config.yaml
arch: "vit"
model: "CTC image transcriber"
dataset: "numbers of one to four digits printed on busy colour backdrops"
train_examples: 147500
image_size: 32
crop_scale_min: 1
horizontal_flip: false
color_jitter: 0.2
tokenizer: "char"
vocab_size: 14
norm: "layernorm"
norm_position: "pre"
activation: "squared_relu"
mlp_ratio: 2
head_dim: 48
fused_qkv: false
bias: "none"
qk_norm: false
parallel_block: true
inner_norm: false
patch_size: [4, 4]
conv_stem: true
layers: 8
width: 320
positions: "rope"
init: "trunc_normal_002"
residual_init: "zero_last"
optimizer: "soap"
beta2: 0.95
lr: 0.0013
beta1: 0.95
shampoo_beta: 0.95
eps: 1e-08
precondition_frequency: 16
max_precond_dim: 1024
one_sided: false
adamw_lr_other_params: 0.0018
adaptive_grad_clip: 0.05
cautious_weight_decay: true
steps: 11200
batch_size: 64
epochs: 4.9
lr_schedule: "linear"
final_lr_fraction: 0.1
warmup_steps: 560
weight_decay: 0.07
adamw_weight_decay_other_params: 0.05
Rows from block 4 of a small CTC image transcriber, named by matrix and row number. Rows with one number belong to one neuron. Each number is 128 + 32 x the weight over its row's rms, rounded and kept within 0 to 255. All counts start at 0.
After each neuron's rows are labels from the 100 images, of 14976, where the neuron reaches its highest value: "responds to" is what is common among them. Only what is clearly more common there than usual is listed. The data: numbers of one to four digits printed on busy colour backdrops. In brackets: how many of the 100.
# fc1: MLP up (model.blocks.4.mlp.fc1.weight, 640x320), inputs 64-127
# fc2: MLP down (model.blocks.4.mlp.fc2.weight, 320x640, transposed), outputs 64-127

fc1.100 [ 77 136  82 155 138 131 123 105 130 148 185 180 160 123 113  73  87  78 149  96 116 123 102 142 159 177 202 106  52  87 143 159  39 155 154 181 119 175  95 195 164 129  53 116 166 128 159 134 129 138 127 148 151 118  84 138  83 104 105 129 159 115 122 148]
fc2.100 [180 144 134 175 115 158 210 135 139 160 119 122  59 104 174 155 117 122 170 149 106  92 184  92  86 130  87 123 157  64  73  93 111 150 127 128 165  75 175 208  88 118 197 124 142 124 126 115  96 130 119  49 135 109 144  83 145  93 142 149 148 138 135  90]
responds to: the digit 2 (78); last digit: 2 (38); first digit: 2 (25)

fc1.71 [ 82 184  73 130 107 140 158 106 162 156 118 182  59 125 164  93 194 131 144 125 138 162  72  89 139  78  34 168 112 168 152 101 161 155  86  83 124 137 123 140 146 179 152  98  86 112 153 120 108 107 143 162 142 117 173 144 130 137 100 174 155 108 115 180]
fc2.71 [196 153 119 121 172 105 137 122  89 103 149 161 110 155 162 119  84 106  90 160 131 109 117 104 130 189 123 125 130 101 125 147 161  87  83 131 120  50 139 109 110 141 133 124 174 101 115 133 113 135 103 141 127 108 114 152  91 153  90 140  99 151 142  85]
responds to: the digit 3 (53)

fc1.528 [171  69  91 112 127 167 180 141 103 165 179  61 115 121 117  48 154 125 165 165 155 172 130 151 111 152 179 123 164 113 123  95 145 150  89 161 149 166  82 102 158 147 125 133 141 111 115 135 136 126 107 157 131  58 110  95 174 100  98 119 125 183  61  97]
fc2.528 [ 87 100  74  94 116 114  98  88 131 165  80 119 138 137 183 151 149 153 140 140 131 107 128  46 106 163  61 149 105 120  99 127 128 129 138 148 151  72 132 144 150 127 160 152 224 153  51 148 124 121 136 187 127 173 138 130 135  84 161 106 135  90 155  82]
responds to: length: four (76); the digit 0 (67)

fc1.46 [144 140 120 104 125 170 131 103 115  65  86 132 167 172  81 129 111 129 158 152 105 199 147 119 108 122 115 112 104 138 120 110 106 149 131 121  92 122 139  87 116 159 127 143  79 107 107 141 109  62 134 162 129 203 124 105 127 133 114 155 112 143 149 157]
fc2.46 [129 136 122 135 177 144 142 168 104 157  85 116 129  89 133 161 122 160 106 150 176 165 100 160 108 137 158 105  94  55 127  78 138 124  68 143  39 146  98 109  87  98 141 154 111 120 125 113 160 102 125 112 119 106 145 146 146 124 129 153 120 162 143 119]
responds to: length: two (57); red ink (30); last digit: 0 (25)

fc1.575 [217 126 136 170 168  90 113 125 125 163 134 154 123 155 128 158 165  93 120 147 156 121  91 133 135 118 134 137 125 123 120 138 170 123 106 146 156 132 122 182  70 156  99 143 118 186 152 152 167 149 168 197  98 185 103  71 114 125 138  87 113 136 147 130]
fc2.575 [158 185 104 110 114 104  98 164 140 121  73  90 129  72 154 115 134 101 108 100  49 140 120 166 177 185 137 158 144 116 145 121 130 123  97  99 153 138 125 102  97 153 162 111 140 115 176  83 157 144 140 122 147 171  99 149  97 127 106  93  70 110 147  86]
responds to: length: one (56); the digit 5 (46); last digit: 5 (38); first digit: 3 (36)

fc1.228 [145  84 106 174 145 128 151 157 109 182 178 141 120 141 132 123 127 132  67  91  93 104  92  83 201 119 149 152 145 133  51 148 132 135 104 121 124 136 117 192  96 141 176  95  80 100 148  56 158 118 135 129 175 143  72  60 129 162 126 111 116 144 148 125]
fc2.228 [129 127  71  82 178  54 164  83 130 161 159 129 127 134  76 163 110 124 117 118 139 143  69 136 135 194 126 112 101 182 151 118  72 173 154 221 167 103 145 190 133 114 106 105 124 136 140 178  87 113  72 180 143 152 100  91 106 131  87 115 128 172 136 166]
responds to: length: one (85)

fc1.392 [116 134  78 137  56 125 158 121 119  84 114 111  95  64 124 106  85 141 145 140 179  76 147  95 157 102 139 106 126 141 196 118 114 218  85 127  83 127 102 104 111 144 107  77 131 115 118  93 101 125  90  94 125 110 169 105 115 109  77 141 132 140 124 119]
fc2.392 [190 123 183  48 126 158  84 162 125 142  68 101 144 109 129 131  87 109  57 162 171 136 152 169  77 144 158 157  87 113  46 148 127 122 126 189 112 111 162 118 162 120  90 128 160 108 155 115 192 101 180 162 128 156 143 210 178 105  99  96  99  91 193 158]
responds to: the digit 9 (94); first digit: 9 (74); last digit: 9 (57)

fc1.185 [135 103 110 135 130 114 169 147  86 122  87 148 126 166 162 185 132 113 109  86 110 117 108 142 109 185 171 163 158  69  56 185  90 100 126 145  81 126  70 107 147 110 117 139 163  70 114 167 129 116  53 161 161 123 107 134 202 165 142  86 152  99 113  94]
fc2.185 [ 61 164 120 130 123 104 107 124 102 169 150 158 118 104 169  85 142 142 114 111 157  80 156 116  89 158 126 124 158 165 140  75  94 171 112 136 149 115 150 147 142 157 139 117 134 147  69 128 142 141 125 139 118 121 158 142  78 104  93 117 108  69 120 147]
responds to: length: four (96); the digit 0 (85); italic (75); the digit 6 (51)

fc1.286 [134 112 155 121 145 115 180 165 111  90  95  94  98  82 130 110  17 110 126 149 166 121 129 123 150  84 123 156 109 157 115 184 105  62 150 151 177 171 128 136 123 146 123 169 143 127 148 148 119 104 148 137  60 165 149 159 135  82 124 157 135 130 121 135]
fc2.286 [135 111 118  84 125  84 115 134 109 128 102 163 177  99 180 153 146 138 101 107  83  91 135  82 146 147 146 179  80 131 137 161 176 149 178 119 153 109 130 150 123 128 101 149 137  97 112 140  80  54 114 118  87 156 101 187  34  73  79 126 192 110 148 110]
responds to: the digit 4 (100); last digit: 4 (65); first digit: 4 (33)

fc1.212 [125 108 177 163 178 121 126 102 132 150 138  87 158  98 114 147 115 141 153 225 137 135 131 168 138 153 148  91  98 181  71 137 114  99 179 132 113  77 146 104  93 155 103 108 124 143 156 145 171 131 150  99 129 168 119 153 145 149 123 120 130 109  91 145]
fc2.212 [226  90 130 115 137 138 109 106 113 140 142 130 123 134 138 108 140 140 109 105  99  98  59  88 183 131 158 154 132 113 106 151 174 133 177 146 111 133 144 152 186  86 148 150 149 134 110 135 172 110 122 177  75 178 130 137 131  90 162  99 122 132 130  96]
responds to: the digit 2 (68); first digit: 2 (28)

fc1.551 [154 160 112 139 126 189 154 194 122 128 131 149 115 111 155 142  88 149 162 134  98 131 115 142 154 103 116 106 112 121 105 160 122 174 166 128  94 127  92 163 172 103 123 150 109  73 119 132 126  87 164  95 107 165  89 162 180 156 115 148 156 200 193 121]
fc2.551 [ 90 143 123 137 110  73 131  81 157  96 169 183 122 115 115 173 119 123 135 177 171 121 122  92 161 151  81 128 137 153 150 132 137 158 136 164 137  79  65 162 128 137  98  88 166 209  81 108 124  99 120 165  94 119 165 126  97  82 121 127  64 154  88 116]
responds to: the digit 4 (90); length: four (88); last digit: 4 (45)

fc1.419 [133 115 163 164 135 169 121 143  76 133 114 117  67  93 164 132  69 100 111 169 163 237 114 113 119 131  98  87 134  88 137 124 152 151  75  97  76 129  76  99  59  95  93 152 110 167 111 123 126  72 153 112 179 141 152  83  65 114 176 109  81 124 119 145]
fc2.419 [144 141 139 132 127 125 156 154 115 141  95 164 125 111 183 100 106 142 152 124 132 122 142  96 132 125 129 108  84 126 112 146 141 144 161 122 200 102 170 172 158 124  82 110 117 107 162 131  52 175 151 135 128 116 134 121 122 115 111 104 102 104 133  87]
responds to: the digit 5 (100); length: four (87); first digit: 5 (25)

fc1.39 [189  99  96 130 162  57 169 102 104 115 155 102 135 152  72 105 106  65 162 202 101 100  87 114 129 188 119 165 133 108 157  56 155 129 146  88 127 161 151 115 105 173 153 166  95 121 120 151 131 113 144 175  75 201 204 105 100 167 135 109 162 141 180 111]
fc2.39 [137  97 173  88 176 128 138 111 136  63  77 119 141  93 201 121 102 193 153 127 135 156 102 113  68 185 119  85 131 124 130  99  91  92 127 126 182 138 128 129 135 101 169 120 133 129 123 106 114 125 157 179 142 158 135 147 110 140  71 139 117 160 212 125]
responds to: the digit 4 (75); first digit: 4 (50)

fc1.59 [148 128 155  91 113 169  43 139 118 157 159 175 119 111 119 131 124 191 147 116 111 145  69 145  72 132 134 153  84  88 160 174 102  38 169 194 131 137 160  78 134 189 111 176 119  97 113  96 118 166 175 110 166 123 141 141 138 132 136 153  84 195 157 125]
fc2.59 [158 150 107 121  81  92 105 148 145 127  66 164  66  88 129  87  86  98   3 111 127 123 143 161 142  81  95 134 144 163 104 133 105 125 122  90 131 127 169  92 147  92  65 111 107 168 140 116 163  94 147 133 100 158 107 107 133 116 120 120 165 137 104 152]
responds to: length: four (89); the digit 9 (80)

fc1.288 [160 147 107 189  57 108 193 173  92 148 139 119 102 123 167 133 140 116 110 127 193  99 170  89 126  17 144 141 122 129 135 107 113 100  90  62 100 137 129 153 114 116 171 139 105  93 140  88  76 201 113 146 128 118 155 108 102 109  83 169 134 107 123 155]
fc2.288 [171 140 105 147  61 165 116  99 151 135 126 129  98  83 134 109 125  94 116 111 141 144 121 105  90 163 161 199 208 148 103 109  90 180 146 135 104 160 130 175 187 190 119 179 108 110 103  97  85  81 125  97 122 141  98  83 115  79 142 129 143 126  75 112]
responds to: length: one (51); last digit: 0 (39); first digit: 0 (31)

fc1.589 [143  98  98 157  86 155 153 129 100  91 113 113 116  82 186 189 114 158 115 146 163 204  58  98  54 133  88  95 152  89 114  90 138 187 160 106 141  94 128 122 139 122  87 130  82 126 198 172 103 145  95 146 156  61  75 127 189 109 134 167 182 101 106 109]
fc2.589 [142 167 131 178 134 153 147 116 131 134 170 112 145  98 173 121  72 140 117 187 134  98 106 152 127 126 155  66  96  22 137 120 154  71  66 175 121 178 158 148 166 117 113 156 162 163 145 108 186 177 176 115 180 112 132 163 120 100 140 120 161  87 109 129]
responds to: the digit 9 (90); length: four (86); last digit: 9 (34); first digit: 9 (29)

fc1.626 [128 132 150 185 164 124 127  74 138 119  78 115 105 152 108 137 148  96 116 205 135 123 135 100 101 157 172 132 131  98 114 145 163 112  87 154 174 159  76 104 140 137 109 154 138 126 113  85 124 140 147  80 151  66 121 180 175 118 115 135  68 172 159 145]
fc2.626 [144 112 182 120  83 119 165 140 140 146 162  80  83 123 182 136 143  78 188  92 159 135  73 119 122 164 105 135 161  90 118 140 137 141  89 144 146 147 159 117 218  57 142 128 105 144 127 108 136 134 154  96 107  65 131 149  85 114 107 133 101 112  57 101]
responds to: length: two (54); the digit 0 (46); last digit: 0 (36); last digit: 2 (29)

fc1.608 [134 139 160 101 147 163 136  92  92 150  88 150 147 181 140 146 109 194 101 120 118 132 145  42 121 155 186 165 114 161 118 171 206 102 167 109 139 133 153 109 125 158  97 154 125  33 146  78 104 108 112 120 125 124 149 147  64 138 166  73 166 133 117 117]
fc2.608 [100 143 164 116 130  54  17  98  99 149 126 118 141 131 119 123 158 121 139 148 137  63 105 134 130 109 165 109 200 117 149  66 117 164 147 176 107 117 136  98  82 127 106 117 151 138  97 122 167 138 155 125  71 115 166 142 163 158 127 180 110 174 132 125]
responds to: the digit 6 (95); first digit: 6 (42); last digit: 6 (30)

fc1.247 [127 124 112 131 142 129 116  63 133 102 172 176  89 109  51 168 189 145 152 146 124 153 122 143 151  79 112 169 122 135 155 161 118 108 152 162 118 174 203 109 106 156 110 191 134 196 143 142  80 152 124 176 138 220 141 142 116 141 113 128 167 126 151 138]
fc2.247 [ 89 189  93 171  89  61 151 128 188 124 136 148  98 181 134 110 111 151 129 104 138 102  87 136 102 140 141 118 116  99  68 139 172 139  80 123 130  98 127 107 139 120 156 179 102 151 138 138 153  99 165 105 138 126 134 120  90 131  95 136 164 143  96 135]
responds to: length: two (60); first digit: 5 (28); last digit: 3 (26)

fc1.198 [134 113 112 103  85 107 136 168 108 126 124 106  95 113 165  42 151 103 128 132 123 140 121 136 167 107 130 146 146 139  56  93 134  55 168 138 115 123 122 130 114 104 125 123 159 119 150 138 115 109 192 125  82 113 123 173 106 154 148 147  69 174 141 130]
fc2.198 [134 120  68 117 166 140 132 159 148  61 142 104 127 111 120 200  95 108 118 125 125 195 130 148 118 146 146 132 168 129 137 140 184 106 114 115 176  92 176 111 121 124 195  96 114 161 108 119  80 118 131  78 161 141 146 132 111 110 107 145 126  93 110 118]
responds to: the digit 4 (79); last digit: 4 (64); first digit: 4 (53)

fc1.196 [156 188 146 134 163 141  97 117 165 103 122 135  91  84 157 124 130 116 197 173 155 171 114 173 171 102  84  86  76 122 102 131 155 123 109 115 146 155  38 163 164 111 138 126 126  82 182 105 142 168 130 149 138 115 173 117 139 148 164 118 173 118 162 149]
fc2.196 [ 62 168 162 127 185 140 110 124 146 119 110  96 114 154 108 182 117 137 113 100 167  71  96 154 141 134  82 121 111 135 125 152 121 131 141 143 134  61 131 108 160 137  96  68  99 140 144  90 125  88  73 151  80 123 145 111 153 135 114 102 128  89  86 120]
responds to: length: two (71); the digit 6 (60); last digit: 6 (49); first digit: 7 (28)

fc1.348 [135 130 111 119 154 141 125 129 106 126 165 139 102 115 148 120 108 101 142 158 111 154  90 159 123  99 130 147 121  88  70 115 112  96  98 162  76 148 149  93 145 141 177 122 103  88 118 159  83 166 140 135  99 129 184 107 122 166 128 152 122 211 154 147]
fc2.348 [ 84  83 150 116 165 151  80 165 119 128  60  58 135 121 146 135 127  45 132 111  83  96 103 171 112 168 143 162 141 157 115 141  97 128 125 146 152 135 129  95 114 185 204  90  99 171 185 150 161 146 117 107 136 152 137  59 139 122  88 102 107 121 132 122]
responds to: length: two (51)

fc1.182 [117 126 134 189 165  96 153 124 111 137 106 180  90 120  93 145 107  88 143 101  84 204 105 127 182  95 144 135 131  96 146 105 113  82 120 159 150 152 154 101 161 145 174 150 203  64 124 152 169 164 103 203  94 141 105 145 142 136  84 118 126 165 118 126]
fc2.182 [141 167 141 175  95 132  79 158 135  93 145 133 163 111  66 108 130  75 124 104 144 137 112 191 138 122 157 120 153 150 153 141 147 162 129 180 123 164 163 130 117 125 102 138 112 135 131  78 140 142 143  50 148 158  85 143 150  78 118 109 102 100 169 153]
responds to: length: four (67); the digit 8 (63); last digit: 8 (28)

fc1.296 [ 85 144 114 165 155 126 166  89  90 153 177 139  89 121  95 158 144 165 153 127 190 152 171 105 121 157 185 110  91 132 140 153 111 122 120 167 118 125 127 135  73 142 153 169 126 144 165 125 163 150 187 154 154 192 165 176 122 168 129  99 113 127 124 126]
fc2.296 [146 112 130 140 117  39 121 158  87 153 110 147 157 102 152 125 130 116 179 168 125 109 127 120 142 125  55 100  97 166 161 149 112 144 188 135 114 115  93 120 121  75 150 142 161 134 104 112 130 165 203 108 104 102 165  75  96  70 167 123 176  97  90 101]
responds to: the digit 2 (75); length: four (63); last digit: 2 (27)

fc1.77 [110 103 119 100 150  88 119 127 106 173 147 164 130 104 148  81 152  96 133 141 160 132 127 133 123 154  82 142 121  64 135  74 172  88 156 137 107 200 154 165 123 169 161 154 102 116 128 145 113 125 111 138 140 164  82 136 170 153 159 100 147 152 173 162]
fc2.77 [132  68 140 134 186 150 142 131  93 129 115 110 106 208 196 173 170 145 145 125 137 111  76 144  98 132  96 125 114 154  53 172 100 123  97 213 183 156 108 143 111 104 120 120  99 136 142 137 165 107 112 115 170 158  92 103 127 154  87 125 125 154 172 132]
responds to: length: one (78)

fc1.83 [141 181 117 137 164 132  90 137 104 178  98 106 105  65  95 118  89  99 152 100 149 113  80 147 132  70 164 124 170  97 125 119 160 108 155 137 135  99 127  82 124 148 132 142 119 131 158  82 147 147  97 125 175 127 156 134 128 129 176 148 131 141 148 230]
fc2.83 [153 132  81  98 143 125 150 151 154 199 132 105  68 167 161  98 186 127  85  97 174  90  71  88 159 152 179 134 162 159 172  78 109  96 100 103 137 141 126 130 139 206 186  76 108 117 116  91  77 122 119 151  65 139 140  79 107 172 142 132 108 129 155 166]
responds to: the digit 3 (67); first digit: 3 (42); last digit: 3 (41)

fc1.337 [145 138 140 155 147 147 144 138 203 186 120 115 111 102 152 190 130 135  54 136 108 141 112 108 160 143 160 132 122  96 135 113 113 167 134 132 145 119 120 145 126 167 148 118 137  76 113 126 119 134 147 149 135  82 159 147 132 130 153 130 163 133 180 105]
fc2.337 [162 125 138 120 152  98  98 143  86 113 121 175 131  73 101 109 145 123  95 107 142 126 139  94 132  80 122 169 184 143 117  97 121 142 115 120  86 181 138  85  81 121 140  83 103 107 120 175  91 145 165 119 147 183 149 149 174  78 154 150 103 113 107 101]
responds to: the digit 2 (86); first digit: 2 (55); last digit: 2 (49)

fc1.310 [102 152 165 190 121 150  97  94 140  88 142  97 122 129 169 184  73 121 148 129 107 152 121  88 138 133 245  74 116 130 129 173 137 124 117 138 171 106 144 136 114  96  99  58 130 148 104  72 171 134  82 123 118 117  95 106  43  84 111 155 115  97 163 121]
fc2.310 [198 135 166 163  62 168 145  99  97 100 147  94 159 126 146 173 183 110 101  91 119  84 166  93 121 159 145 106 140 158 125 139 148 157 181 149  94 124 117 211 166 128 134 162 110 124 116 156  96 102 105 131 165 121 148  89 165  96  95 169 135 156 108 153]
responds to: the digit 5 (70); last digit: 5 (35); first digit: 5 (27)

fc1.633 [175 105 155 118 178 141 134 139  90  72 114 134  53 129 121 156 158  79 145 183 106 137 140 177 120 128 119 117 127 194 126 130 103 127  66 163 151 128 135 143 125 147 105 183 113  57 111 137 156 109 138 226 148 188 159  76 134  63 155 108 120 131 150 177]
fc2.633 [156 164 135 178 121 185 128 123 150 132  74 111  82 153 129 138 148 132 107 115 174 120 153 128 122 131 149 116  67 132 111 117 108 145  68  82  99 109 157  73 153 135 140 102  84  94  82 134 143 105 167 174 129 153  94 138 126 171 166 141 110 119 151 123]
responds to: length: four (83); the digit 5 (53)

fc1.94 [123 123 129 127 120 179 134 120  74 177 141 134 121 109 135 163 141  91 107 179  96  75 182  99  96 149 150 162 173 148 121 135 152 153 168 133 183 133 140 103 122 122 159 150 128 132 156 155 106 123 112 123 148 186  85 112 148 160  79  92 186 145 214 159]
fc2.94 [127  99 117 143 158 128 128 152 154 182 168 102  97 129 100 139  93 107 122 157  53 176 127 124 174 146 123 128  85 159 153 132 149 169 156 154 182 130 107 115  83  94 103 155 147 111 168 112 172 102 190 102 125 126  87 133 108 103 105 183 123  91 180 136]
responds to: the digit 6 (95); first digit: 6 (83); last digit: 6 (72); length: one (61)

fc1.586 [188  67 165 160 102 109 149 134 109 104 164  74 148  92  49 196 148 182 119 175 111 140 106 134 132 128 101 121  82 126 156 100 121 137 145 136 138  90 113 118  98 145  94 146 147  49 118 139 109 129 157 179 121 173 115 124 134 113 151 117 183  67 173 132]
fc2.586 [134 132 130  98 124 155  60  63 104 149 111 111  84 135  72 100 206  64 127 137  92 158 113 143 182 159 170 150 105 149 153  74 160  90  54 134 155 188 130 144  75 157 131 110  84 100 149 102 147 143 139 100 149 137 107 118 118  79 122 143 139 102 119 145]
responds to: the digit 3 (86); length: four (80); first digit: 3 (35)

fc1.340 [140 125 124  92 114 146 102 124 135 173 143 176  92 181 114 107 171  88 136 170  85  83 125 161  77 151 100 142 168 101  77 160  99 138 132 172 155 137 142 108 184 104 144 205 102 143 152  99 103 137 108 108 102 140 140 125 145 114 127 102 114 130 166 104]
fc2.340 [180 125 183 105 145 137 159 123  87 133 115  92 134 109 137 164  82 112 152 115  81  73 113  75 116  73 135 102 164  60 102 162 166 174 139 128  87 124 190 114 118 127 154  64 141 125 107 150 140 103  71 171 118 128 112 130 139 147 133 108 107 154 159 147]
responds to: length: one (73); the digit 3 (59); first digit: 3 (52); last digit: 3 (47)

fc1.115 [155  97 115 154 159 125 148  91 124  81 127 114 170 122 150 104 122 102  86 166 155 164 151  75 131  64 160 162 141 149 124 108 152 130 102 145 134 149 141 122  65 119 166 150 133 162 127 112 102  64 133 143 139 167 182 159  52 153  90 197 198 138 133  58]
fc2.115 [111 137 116 126 121  93 177 161 112 138 121 164 119 179  97 150 109 115 217  84  68  99 139 145  93 129 102 106 120 126  90 131 105 130  71  73  88 138 111 125 167 170 127 146 126 127 158  91 114 118 183 114 102 161 123 143 114 117  83 169  96  83 131 113]
responds to: the digit 6 (79); length: four (77); last digit: 6 (34)

fc1.298 [120  97  94 144 169 101 142  71 152 114  94 156 126  94 168 160 147 151 145 149  90 129 144 134 143 157 111 137 148 102 133 189 108 116 117 114 144 143 142 196 110 144 171 141 189 164 150 135 114 180  68  47 178  97 144 157 102  70 101 145 126 109  63 127]
fc2.298 [117  88  98 108 102  83 180 131 109 109 173 167 171 131 121 159 163 188 106 127 138  92 118 111 105 123 117 183 144  76 114 134 154 172 188 153  92 146 116 124 139 144 133  94 102 110 105  82 118 169 163 178 105 156  58 153 148 139 130 110 133 135 197 102]
responds to: the digit 5 (52); first digit: 6 (34); first digit: 5 (30)

fc1.511 [140 103 128 108 120 109 132 129 119 143 166 211  63 133 176 122 162 101 168  99 134 159 127 141 102 129 161 115 134 128 171 114 140 121 136 119 128  92 108 103 104 150  85 156 164 134 137 166 119 159 151  50 159 111 116 141 103 143 121 123 183 148 133 130]
fc2.511 [ 85 165 143 144 165 108 184 144 156 119 109 144 137 135 185 132  56 148 132 134 105 130 124 111  95  91 106 101 147 174  96 109 139 147 136 152 106 123  73 132 104 125 110 112  87 111 185 128 105 157  71 117 113  68  89 175  87 135 127 100  85 164 121 138]
responds to: the digit 5 (90); length: four (61); last digit: 5 (52); first digit: 5 (26)

fc1.398 [130 140 128 129 174 144 126 135 102 140 133  63 119 165 141 118  87  90 137 138 139 110 137 128 176 119 112 100 179 117 132 134  79 115 156 162 120 145  99 128 130 132 143 111  60 155 169 101 155 168 169 116 168 125 168 160 105 107  63 178 165 218 145 135]
fc2.398 [112 142 135 107  92 119 100 155 101 143 133 138  83 122  65  50 159 173 196 177 116 101 152 120  86 157 122 172 172 141 110 153 128 209 107 178 114 126 104 136 158 127 113 170 137 134  90 115 130 181  60 102 197 115 175 122 127 137 125  90  74 140  75 127]
responds to: length: two (55)

fc1.111 [101  83 110 136  73  98  95 152 128  87  89 150 177 169 137 119 110 120 161  81  87 116  89  96 153 119 133 111 107 136 109 138 157 110 121 105  78 125 117 173 140 188 182 154 133 141  85 125 135 137 203 112 105  77 132 110  70 147 151 140 139 117 167 118]
fc2.111 [ 99 116 136 123 134 161 161 136 119 109 127 144 145 158 108 198 188 109 112 183 138 139 147 155 110  97  58 117 144 158 185 110 155 134  99 118  57 110  84 133 167 134 146  72  45 129 142 161 193 116  92 129 155 202  84  87 170 179 149 145 158 144  47 103]
responds to: the digit 3 (81); length: four (71); last digit: 3 (34)

fc1.192 [182 154 100 147 119 155  70 107 105 158  67 106  93  86 138 138 180 137  89 107 180 124 140 113 142  91 113 138 104 151 121 149  98 140 140 178 102 148 200 120 187 156 134  54  99 135 169  71  96 135 103 124 101 104 130 115 177 147 137 122 150 106 152  96]
fc2.192 [141 157 119 130 113 158  70 141 122 146 101 160 159 169 107 138 116 109  95  89 137  81  79 125  94 110 140 108 109  70 222  99 123  83 149 141 115  91 102 157 190  72 116  88 112 123 155 115  76 147 140 134 112  81 174 128 181  85 185 114 141 142 159 142]
responds to: the digit 2 (92); first digit: 2 (66); last digit: 2 (59); serif (53)

fc1.85 [ 95 144 178 137 111 138 114 193 159 138  69  70  81 140 218 153 131 114 145 185  99 137 126 131  84 146  86 189 100 120 130  60 144 100 155 133 144 106 120 173  86 162 116  75 121 136 171 185 132  97 126 126  75 105 182 115 107 100 135 177 158 140 169 151]
fc2.85 [122 114 140 103 137 179 159  87 157 103 119  88 155 167 151 149 197 148 114 220 169  76 131 165 130 142 134 100 178 227  93 125 152 130 150 134 161 180 141  73 119 137 148 146 131 125 103 140  80  69 118 107 120 204 127 181 134  74 112 135 163 104 129 136]
responds to: the digit 5 (89); first digit: 5 (54); last digit: 5 (36)

fc1.97 [170 134 152 126 162 144 126 149 144  46 109 146 147 151 141 173  83 115 105 173  99 154 159 128 117 103 114 118 134 125  98 120  96  93  77  76 115 114 116 166 175 100 176 154 133 114  87 184 122 123 104 177 130 147 137 130  94 141 157 164 151 114 116 195]
fc2.97 [128 164  80 117 160 154 152 149 191 184  53 127  97 129 108  97 135 127  70 161 140 104 119  83 169 211 121  91 112 127 118 140 164 155 117 162  91 128 171 103 152 149 120 104 105  95  66 148  92 159 137 134  98 184 159 140 105 135 150 156 112 132  63 185]
responds to: the digit 6 (80); last digit: 6 (53); first digit: 6 (37)

fc1.437 [134 116 130  87 144  84 153  62  73 149 175  97 110 118 114 118 130  87  92 151 157 178  48 130 151 169 170  82 124  98 119 137 143 162 108 182 147 160 169  99 150 184 149 157 117 155 164 116 147  98 200 127 181 120 140 120 176 136 116 160 130 202  70 151]
fc2.437 [135 128 120 107  87 124  92 148 164  93  98 129 170 120 130 158 117 118 133 172 144 140  43 141 188 111  80  77 108 125 176 104 110  96 119 151 111 174 120 132  65 105 178 132 148 103 145 123 154 129 150 155 127 163 154 123 160 108 178 182 152 122 166 165]
responds to: the digit 3 (47); the digit 9 (45); first digit: 9 (31); first digit: 3 (27)

fc1.278 [194  80 155 164 152 105 112 179 101 171  32 126 128 128 166 153 130  75 111 120 148  95 217 147  92  91 113 134  88 162 125 114 178 124 118 148 142 148 129 140 165 126 148 115 169 121  83  97  80 116 127 138 101 172 161 166 127 117 164 156 156 165 143 115]
fc2.278 [128 152 113 128  44 114 135 136 173 123  92 141 133  72 143  82  71 197 107 146 152  77 150 156 103 126 160  85 101 152 118 154 154 164 184 113 134 151 143 102 128 134 115 116 139 147 133  87 117 174  62 106 140 148 187 137 152 131  43 130 161 121 132 150]
responds to: the digit 9 (100); first digit: 9 (51); last digit: 9 (49)

fc1.386 [101  92 101 136  95 198  99 158 107  51 117 118 119  68  91 161 135 105 157 190 106  63 127 112 123 104 152 119 165 207 143  54 177 169 102 112 100 166 171 166 146 200  97 161 141 117 105 139  89  92 190  77 148  72 173 123 143 116 146 104 145 123 107 129]
fc2.386 [140  99 153 113 154  99  87 111  84 107 119 117 124 126 113 123 129 110 102  94 160 151 154 167 175 153 108 154 126 124  79 127 112 150 102 156 169 129  95 100 129  95 130 150 117 139 136  85 177 162 121  92 127 113 137 130 104 153 163 147 119 192 163 153]
responds to: the digit 2 (53); length: two (52); first digit: 2 (42)

fc1.44 [170 122 104 175 144 129  93 137 148 138 146 154 141 107 111 121  86 135 116 102 143 173 130 111 182 138 212  44 113  99 133 100 103 137 138 135 118 128 114 138 207 131 142  63 127 115 148 107 145 160 127 101 159  79 143 194 111 106 127 148 110 131 113 145]
fc2.44 [141  57 141 101 199 159 111 127 131 124 183 110 136 139 176 195  75 129 157 146 106  84  74  69  98 170  92 162 141 115 106 139 140 146  78 147 160  92 127 115 114 114 171 130  96 122 127 119 180 133 131 110  82  94  85 111 255 132  33  66 127 117 119 154]
responds to: the digit 3 (77); first digit: 3 (54); last digit: 3 (46)